config.toml
model = "image classifier"
dataset = "numbers of one to four digits printed on busy colour backdrops"
train_examples = 147500
image_size = 24
crop_scale_min = 0.8
horizontal_flip = false
targets = ["ink"]
num_classes = 12
arch = "resnext"
norm = "batchnorm"
hidden_act = "leaky_relu"
drop_path = 0.2
depths = [4, 8, 4]
kernel_size = 3
stem = "single"
avg_pool_shortcut = false
widths = [192, 384, 768]
loss = "cross_entropy"
init = "lecun_normal"
residual_init = "none"
optimizer = "muon"
muon_scale = "original"
learning_rate = 0.018
momentum = 0.95
nesterov = true
orthogonalizer = "newton_schulz_5"
adamw_lr_other_params = 0.0027
max_steps = 3200
batch_size = 64
epochs = 1.4
lr_schedule = "wsd_sqrt"
decay_fraction = 0.2
final_lr_fraction = 0.1
warmup_steps = 320
weight_decay = 0.09
adamw_weight_decay_other_params = 0.05
Rows from block 12, named by matrix and row number. Rows with one number belong to one channel. Each number is 128 + 24 x the weight over its row's rms, rounded and kept within 0 to 255. All counts start at 0. Numbers have three digits each. After the name is the row's rms in percent of the matrix's.
# convs1: grouped (4 groups) 3x3 conv, stride 2 (model.blocks.12.convs.1.weight, 384x96x3x3), inputs within the group 60-79, a 3x3 kernel for each
# convs2: expand pointwise conv (model.blocks.12.convs.2.weight, 768x384x1x1, transposed), outputs 576-767
convs1.32 097:107145101163093109132094128151130093177110099150143155119157125158149172113108121140158122143148117119094129151133180129102158138120133130139099172118143123140181165122143130162126105134137137108076160160142119120162168118122141127148136099120122122154117151134150133095151150132183119114106089115151105096202140097151078121137168161166116103144072106089160139154141108128111127148129154133152133115132110145131114174153121134105128127115112101092124157137134139089117111127118166135170122114146132159092150156136080106100123176170099134129
convs2.32 098:081139097116159188163109116121197121124115156127122133169133106156130155158125124146134155169141142137168146132161102125120157123144169189114138150113092129135114148075122149127132148123122149123098127159156105114108113118133114145095151105087173127170086145140107171185118082120142146132083128151101093131162151127161102155135124128128133133144092114126100117109155105151072138113128129151151124134113158138110128068159111142121142105088111163117139117108121148157104185106106133155122147133118095132131137131096128076152109142160138170116118137091068130123126131144115099183
convs1.33 113:106104102138138124141122092200172096118110086143117129116113118127118170151136107181153132152175145144175117124137165137127202102175206134116101140156140140135082134147167115124153110110100128158116152128154177165097103148097132149124138133072147131145110118121150119105134136163163184149117177081128188158106112151135136109130128158118128120119152093141147134141139118157153076094103173145138165121097156144163173121153108086172127092122127099123146097133125121105131107115113131143128101105072120175102123140087132135162111092143118131129
convs2.33 101:129136096153097186146114113122107129093086119123079130147122107113135152124128136136093123112136125141104110114124092142098152130103109114115155169125197121134139124114111141150089168116136154118158198128136121142116138135187099102180130172131112145119146085133173144109154112133132121083122100124136138114147161142112123127140125101113140132133115109142129127128123127111157113101127132115156188107142135123134125191134153131122101132181133123142175100142137136147129156139140111144147083106121151089144142124117138123122105091141153151139151130101120160117153138137133109097
convs1.34 098:090111073175101170164133142090103119080125151086169146139149150164163142114125102097109113093104117094125129092124150090169144124162123112141106168141127088117135134134169129146161141095112083120082066117141118105119136144166128147119119122111126134120136144131125152160133100058111107093172130095097141141102090138111108158171128101125135111135081103128098086095118110124101124107158164107145137160181115119122089137124121154142123129139190175152127086108116122133134106129129139143145105138161126134130121134113148179142147104153144133164
convs2.34 094:147132142149126123110154158132119130077129105104146154155131101136140156120143108107104148123131167130145116163113181164087081131169117087102173105115108129105146113141096129156128170093101135110117117135118106117091078104108106098144126165138125068106100108126134100083117115129128123116136131171073092146101102118125115120184151133103127095128122125131120120128160066129187100102156133097161111154128138100143161082146124096161112152113137119104117123069137091095105123109097136107123132162137126123153145152151091130135099140111095128109177135120130130134126127073113156156
convs1.35 099:153110109108113122163148135103080089130100152153152177126154132146176157157135098133139130169149183121140106104122148131125122083101117098096084140136140230178129136109106085129148100121129121131113143126149143142166106096121171171105138120159106082118128104140109129136125148147117184130111128072154115120121096127117106088133148137097103122133153105110130149110127143122102087114123133080112114094089108109172152142141146160137137131124097099124139148102093104124119134149149097122169163149123079143162090093129111097145107077159182111111
convs2.35 094:133127111137130115157160118125125115117137147141124149117137127134133168122117155111090154147116121124140148111159121179173095156108153153100115102146145137177135111115144115113121128186113102119093144094161128112143138151128145146132118114117132108124120159097118096125094144140116126169127127069107070153139113165196109112118132128143110139117121127150135135143114136118140104125162135174113172120097114150092162109183207120135158115153143084156126107145085146097133153107140130103110138130136096113117109110105127143148107074143164144117137137176142113148137123176083156155
convs1.36 098:135141111110106113096092081145101146134144152114143134166157119154118139109114126117098114052118109132168175167097150158151148134133135162165148159102157109092158156104113145148138143132108177144102108102122098108152152144127142085154113120177113107105136121129152169122114100143097103141126125112140160115141175103136097121163146119106128118110119115133193118095150124090134129166138126136126084132099119139109113073147117140153152077116141143158125128141139160153149109106142155137122095113135106120108110128138137074147155124134162119137
convs2.36 101:143161131093123117200115098135129127165153094106112134119136146133153094124113123101141117149143121131134131117146149130125165160127118098131097108159134107096089184134152110143155202109159120120153134116156145112122133135111146138113115152135105145146092118146137094144115100128123139150150142158110126122144128157136170102169113172115101073149131135148132119136157086083080155161164065108149163095093104115134091130160119129129161147134117093112097158145138147107146120136132117135110175101103179145130137126154151154127137116175161153136149133180155112146126111132119110130
convs1.37 106:075094119127127134159127089159158163121175111138158145113105105091108124108117130146111152107122132075120126107126098112135121104103124089064093129114114113164092144132132131133151136165153153147127154137149133130140168149146129133111117130117100141141083168161095135144146107133098106104174094097107090132088103148109130160114096124135112120147112114121120133108116122155123099097130121124148142164099149205126125160121118132119116140119118217189100137149089109126121112123138137115134137122119125108124119116138162120117165126130125128113
convs2.37 100:173143107130121140097182186110113117157124171141123139104087144136101184117175141094111107122122111172096112141103079131132112193171149172105147162136135120174164152086136103107128132144113137156168140130094091123134156132140122140134123161106130129094157132147117119123138037133142116135132126090120150100156104149127159108112148135131105110147157136117110168085159135154152088094126139105154138115128129131122107108096095166113154158186126136118121125144105141169116152108184097166111165137132118120149107115109112122140149156122119177145175127109162112138144118129162154131
convs1.38 099:140133119200128109191115112127134095135100091160147124123126131180153134137112146173108132168112131169138128154104084108153129113197138174150078185122101173132105160148152153132105114156109147136109132124107147107122152141145151117090122119130102084131127115115119142124168109121197100141131133139135129119165082123137093125138145156173126153165119108181120135126094120122095121146122168117104126084090144124121103135150127132149145141158123072113124139137140091105126128132147123179160147143118127105102087119090079128110112115097154124129
convs2.38 102:125145118126128136142122132113123142167172153139124103082126140119145131112138124130171112109137148111126168160132113129120122194151122152096144125156111106102128096145141088137093118156101113113119126141138159144112125162105095139098189152140113147149100093133107137163117090166149135122103129155134096112139129148137118120107131106095076148091111111152134145120160103150145098145136111192134125150146145123134158156125140106141123136145127120106109165148111175162122089132144149109149152115166080127119130115100126108126131095094121117105136115153114139146129118152135174106